python train.py --encoder_arch="vit" --encoder_expert_mlp_ratio=2 --encoder_experts_per_token=2 --encoder_positions="learned"
Rows from block 3 of the encoder of a small masked image model, named by matrix and row number. Rows with one number within an expert belong to one neuron, the router's apart. Each number is 50 + 15 x the weight over its row's rms, rounded and kept within 0 to 99. All counts start at 0.
Before each expert's rows are labels from the 100 images, of 14976, where the router gives the expert most weight on average: "patch colour" is the nearest of a few named colours to the mean colour under the peak; "responds to" is what is common among them. Only what is clearly more common there than usual is listed. The data: views of escape-time and Newton fractals.
# router: router (encoder.blocks.3.mlp.router.weight, 4x192, trained with AdamW), inputs 0-95
# up: expert up (encoder.blocks.3.mlp.up, 4x384x192), inputs 0-95
# down: expert down (encoder.blocks.3.mlp.down, 4x192x384, transposed), outputs 0-95

# expert 1
patch colour: grey
responds to: vivid; sine Julia set; Newton basins of five roots
router.1:62 56 45 39 64 68 38 37 27 49 39 26 32 51 30 45 31 49 55 37 39 61 36 61 62 52 68 82 77 23 34 48 43 50 61 66 62 61 34 37 63 68 40 51 94 40 44 63 47 43 58 35 37 44 41 51 42 42 39 55 39 56 50 83 65 48 64 63 20 47 51 42 54 55 43 56 38 61 58 59 53 73 41 49 14 55 46 27 46 44 15 47 73 19 63 62
up.0:59 56 42 22 37 54 79 53 43 61 21 61 34 41 40 59 60 62 56 53 66 67 28 41 58 44 45 79 37 51 51 35 43 35 46 37 52 27 50 44 65 53 49 50 55 20 33 69 59 42 75 41 69 19 43 35 42 63 42 31 73 61 34 67 61 81 21 63 60 34 51 60 58 70 53 77 56 46 44 49 27 54 57 65 46 63 53 36 47 56 45 36 57 53 91 55
down.0:70 28 59 23 54 40 53 65 64 57 52 50 41 31 54 26 42 34 31 36 46 59 39 59 49 49 68 15 32 09 54 46 62 54 42 72 67 30 59 32 53 23 44 73 60 32 73 64 33 60 23 49 60 36 50 44 70 62 46 64 39 50 57 46 68 41 47 42 48 65 73 32 44 54 55 58 31 34 57 60 60 50 64 37 45 50 44 70 55 58 52 33 32 81 45 60
up.1:65 70 76 72 63 44 73 47 60 28 59 35 44 79 73 59 43 53 66 38 33 57 51 55 80 47 44 67 79 32 50 64 49 63 39 53 82 33 63 20 30 44 44 39 40 35 24 73 59 34 56 67 43 55 27 34 52 29 34 54 46 66 13 56 60 52 50 60 53 52 63 53 29 49 51 43 45 45 53 55 72 56 75 34 44 48 45 68 57 37 41 53 73 32 60 77
down.1:44 49 43 10 21 71 55 60 56 78 52 39 49 49 51 51 24 36 47 48 65 59 72 40 48 43 60 47 54 28 48 53 63 45 45 61 05 26 38 59 66 71 30 33 67 54 74 36 60 36 48 44 40 44 41 44 69 52 61 45 46 09 64 40 62 43 31 59 28 66 41 33 74 57 62 54 45 36 46 45 45 35 43 43 43 56 70 41 74 40 53 33 48 80 19 39
up.2:43 66 33 46 49 34 26 51 44 46 87 35 75 46 47 59 92 46 41 51 73 57 60 59 14 37 33 36 50 34 70 44 43 58 45 51 39 30 45 64 67 37 38 67 50 83 58 41 65 29 65 37 48 51 61 61 38 33 85 57 31 45 74 57 38 49 53 58 43 60 65 37 61 43 48 27 54 41 68 50 59 54 38 60 37 32 19 45 31 39 38 43 76 47 54 31
down.2:31 28 67 52 55 52 56 44 56 40 26 76 60 42 46 48 21 64 73 36 41 69 33 39 79 46 76 75 34 45 37 57 42 69 62 44 53 53 38 71 51 79 62 36 61 39 31 54 19 61 51 61 63 40 34 25 55 73 54 50 44 42 44 72 47 50 47 54 29 49 40 69 58 59 74 58 41 45 32 74 82 42 74 28 75 48 57 24 63 16 46 45 34 56 54 66

# expert 0
patch colour: black
responds to: grey; Mandelbrot set
router.0:48 49 59 39 44 47 66 40 31 71 78 48 62 41 55 37 66 67 52 49 68 40 71 61 53 75 84 47 37 38 40 47 57 65 67 51 36 34 55 38 44 62 62 49 29 57 47 26 55 52 40 52 27 53 61 46 50 39 33 71 47 59 47 53 64 34 32 68 63 65 21 36 65 72 61 41 56 40 42 69 60 56 63 22 59 37 80 52 56 32 50 49 44 65 31 63
up.0:54 29 45 67 54 68 29 61 56 52 49 55 48 65 53 71 66 49 72 45 26 58 22 43 55 64 53 52 43 51 48 50 52 67 43 67 52 33 51 51 46 68 46 42 25 27 50 40 43 59 75 62 61 74 53 41 64 85 44 29 37 56 40 46 52 57 25 66 52 44 34 41 54 31 60 51 60 49 74 43 26 44 30 38 54 66 45 41 53 29 19 49 35 64 40 49
down.0:23 59 72 37 51 35 39 48 69 58 25 80 48 64 57 57 46 38 39 63 83 51 29 41 44 63 42 70 59 35 43 61 33 54 55 45 71 42 40 43 54 54 55 73 53 35 78 37 31 42 72 38 37 24 37 35 37 48 78 52 30 45 47 30 60 42 61 61 34 29 55 40 56 43 55 55 40 52 31 45 66 57 47 59 23 50 68 56 37 68 31 44 39 49 78 39
up.1:58 55 65 64 60 75 71 42 62 32 71 42 69 32 62 53 44 68 54 81 42 39 29 45 49 55 42 45 52 60 63 43 33 38 62 65 60 27 39 46 70 76 73 74 67 26 50 33 45 30 47 62 54 60 26 38 55 49 34 49 58 48 45 42 47 49 36 49 54 53 32 63 58 68 27 43 28 33 59 41 62 32 68 54 63 41 43 54 51 31 09 62 23 44 30 42
down.1:64 48 43 27 40 53 60 30 21 71 44 75 45 40 23 47 44 56 50 35 34 81 66 75 54 99 48 71 48 29 45 61 41 40 56 77 56 40 54 38 60 50 29 51 46 42 62 03 76 55 60 59 59 20 52 63 52 63 26 54 25 31 64 37 49 48 49 48 52 56 32 47 59 32 46 59 31 61 49 44 32 66 54 25 03 53 60 33 14 48 69 44 43 49 37 68
up.2:60 50 63 55 28 87 60 64 53 40 34 88 45 34 69 54 35 65 62 57 61 53 54 54 62 63 66 70 53 39 43 68 51 55 58 43 30 55 48 60 24 41 51 52 65 40 46 37 31 56 43 47 69 66 65 70 33 73 41 40 45 46 46 30 44 23 42 34 46 54 48 36 65 51 15 57 45 47 72 39 44 51 34 56 58 46 75 61 38 39 36 81 78 44 48 62
down.2:58 49 71 33 78 45 50 43 16 29 40 61 58 56 59 23 65 35 33 53 45 46 78 38 57 52 13 46 18 42 44 42 52 78 46 44 51 37 99 51 77 58 32 30 42 60 41 43 48 52 29 41 37 55 35 82 41 50 50 50 40 60 66 40 26 46 50 50 47 29 42 63 48 37 66 40 38 56 76 32 60 75 50 46 46 45 62 37 56 57 47 87 51 64 34 36

# expert 3
patch colour: brown
responds to: warm; cubic Julia set; Julia set
router.3:47 40 33 65 71 71 49 71 51 51 40 54 28 65 40 61 38 67 53 43 43 46 47 35 26 29 49 42 46 61 36 28 76 33 25 56 44 40 47 45 66 56 53 43 56 68 76 53 35 25 66 40 80 35 34 67 59 69 69 58 37 51 46 60 53 55 78 42 45 47 65 68 49 33 40 64 34 65 72 40 34 45 61 65 60 63 27 50 47 65 79 41 28 51 52 66
up.0:47 62 45 55 56 43 42 75 54 84 44 41 61 68 49 73 41 69 49 39 37 19 48 50 72 46 50 39 46 52 66 29 76 59 40 33 80 17 72 44 31 39 63 26 71 38 63 42 46 61 83 90 55 27 03 64 68 66 45 72 70 78 30 54 47 39 39 66 70 66 57 56 53 28 53 64 49 47 47 34 54 44 29 65 40 37 23 41 41 51 39 37 40 68 72 41
down.0:48 54 38 65 57 65 41 44 55 23 56 50 41 69 41 28 68 65 38 44 42 42 55 52 55 44 62 89 43 51 43 54 54 33 49 37 37 85 29 74 60 67 59 64 59 36 63 46 35 68 43 27 72 41 60 37 33 49 68 34 45 25 67 39 49 67 48 67 65 57 80 56 36 65 53 50 66 42 38 46 41 98 62 55 41 74 61 57 42 50 35 44 64 29 17 43
up.1:49 57 53 65 47 72 37 58 28 57 48 33 28 63 41 69 54 54 39 47 70 41 43 40 87 39 47 50 46 69 58 64 27 47 50 73 86 24 61 57 73 78 32 82 56 18 47 27 53 48 13 54 43 49 70 74 35 33 31 47 39 45 33 33 38 36 41 60 42 84 73 32 42 49 35 47 42 61 58 51 32 60 64 75 53 62 72 36 78 50 49 38 24 53 52 45
down.1:39 38 64 54 35 48 32 33 53 58 20 56 47 79 48 60 67 56 49 54 32 46 69 73 38 33 35 61 46 54 50 49 51 36 46 51 38 77 53 51 35 65 54 65 31 40 54 43 55 63 58 47 53 43 57 37 38 43 45 46 42 52 23 64 63 53 24 48 39 79 52 59 17 44 56 31 39 48 41 37 40 33 37 51 46 81 45 53 37 44 41 29 82 13 69 48
up.2:65 32 55 55 62 32 42 54 55 65 67 67 40 54 70 73 34 61 27 42 62 48 26 33 18 22 65 55 28 49 35 75 37 60 30 41 61 30 18 57 45 48 63 85 39 40 54 46 64 64 64 41 53 45 42 77 45 95 58 55 55 51 47 44 55 44 66 57 63 13 47 53 50 44 29 45 45 54 51 32 38 43 47 64 57 34 58 54 43 25 51 66 37 37 47 84
down.2:52 70 43 47 46 65 71 35 67 30 37 49 46 73 75 32 44 66 48 41 31 48 70 35 62 47 46 42 62 63 63 31 53 45 74 59 55 42 45 42 67 63 36 47 60 52 36 58 20 49 44 55 45 32 41 61 68 50 27 49 46 51 35 60 60 62 37 37 49 60 37 15 87 49 67 30 62 45 62 55 63 55 23 38 50 50 50 63 35 48 43 25 49 74 49 28

# expert 2
patch colour: black
responds to: vivid; burning ship
router.2:51 64 66 54 53 50 41 68 84 46 54 43 60 52 65 51 74 51 50 52 38 41 67 42 39 52 30 41 62 64 55 49 60 64 60 31 64 36 69 73 12 42 76 43 53 32 25 60 37 75 78 61 30 34 66 54 48 21 72 67 34 32 63 28 20 46 63 46 42 36 50 57 22 44 65 34 42 43 15 69 75 72 33 44 47 39 35 61 63 51 48 38 49 59 54 52
up.0:83 29 24 47 40 22 27 60 61 66 71 38 55 52 59 34 61 50 36 53 46 04 45 59 57 62 35 58 47 59 50 38 39 59 80 47 37 69 17 43 54 55 29 51 49 73 77 43 50 46 23 46 66 37 55 52 49 51 59 51 34 47 79 51 55 44 59 78 30 27 57 78 34 31 36 53 61 69 35 42 48 35 64 51 42 53 60 72 68 33 23 56 59 64 61 43
down.0:17 55 58 58 46 42 61 58 38 52 25 72 54 57 36 26 37 29 26 24 42 48 31 56 65 68 45 54 68 16 49 68 46 33 64 61 46 64 69 58 69 48 19 59 49 45 48 64 77 52 45 52 62 59 28 45 77 53 65 40 53 58 55 47 25 26 43 45 52 60 60 41 49 60 59 28 51 51 55 36 30 38 51 78 52 39 37 50 59 29 78 47 74 47 44 25
up.1:55 51 32 73 48 32 60 68 57 59 49 63 33 49 73 38 50 37 52 65 41 44 62 65 16 25 39 32 81 54 57 47 71 39 43 37 23 44 49 24 64 71 81 53 65 39 65 36 37 67 29 49 38 26 52 54 49 55 68 74 46 29 57 51 52 59 38 54 68 48 38 45 72 58 49 42 23 48 75 34 64 68 40 78 70 79 30 36 69 63 39 66 44 43 58 72
down.1:57 53 48 35 61 56 55 51 52 64 16 28 50 50 39 40 47 30 65 36 56 44 72 64 53 38 51 68 32 57 77 47 62 52 41 00 28 50 21 47 49 52 79 34 63 51 42 46 55 47 53 59 49 64 38 50 84 61 65 84 41 51 67 30 34 26 61 69 32 64 53 55 53 65 40 40 47 41 42 45 73 52 59 52 33 59 54 46 72 44 75 26 58 49 58 58
up.2:72 55 41 32 56 34 72 67 58 38 43 75 66 36 43 41 37 28 71 79 62 57 50 24 48 38 26 43 65 30 68 68 56 45 42 65 71 48 67 31 62 49 82 57 52 24 40 66 65 73 45 39 39 58 39 56 45 48 69 53 10 48 41 52 40 43 45 39 37 50 41 65 51 27 49 62 89 23 76 55 28 63 50 53 42 67 57 31 35 48 56 64 77 49 43 47
down.2:37 64 46 66 53 36 43 48 74 46 75 57 76 50 46 58 46 52 51 35 49 59 41 72 65 45 68 34 42 65 23 31 27 44 79 61 51 69 37 33 42 36 48 58 31 43 30 51 26 52 56 49 61 27 72 63 63 25 10 46 65 70 75 40 57 47 43 19 80 52 51 57 57 58 45 60 38 51 75 39 57 52 58 40 41 24 43 47 61 34 73 66 66 45 26 40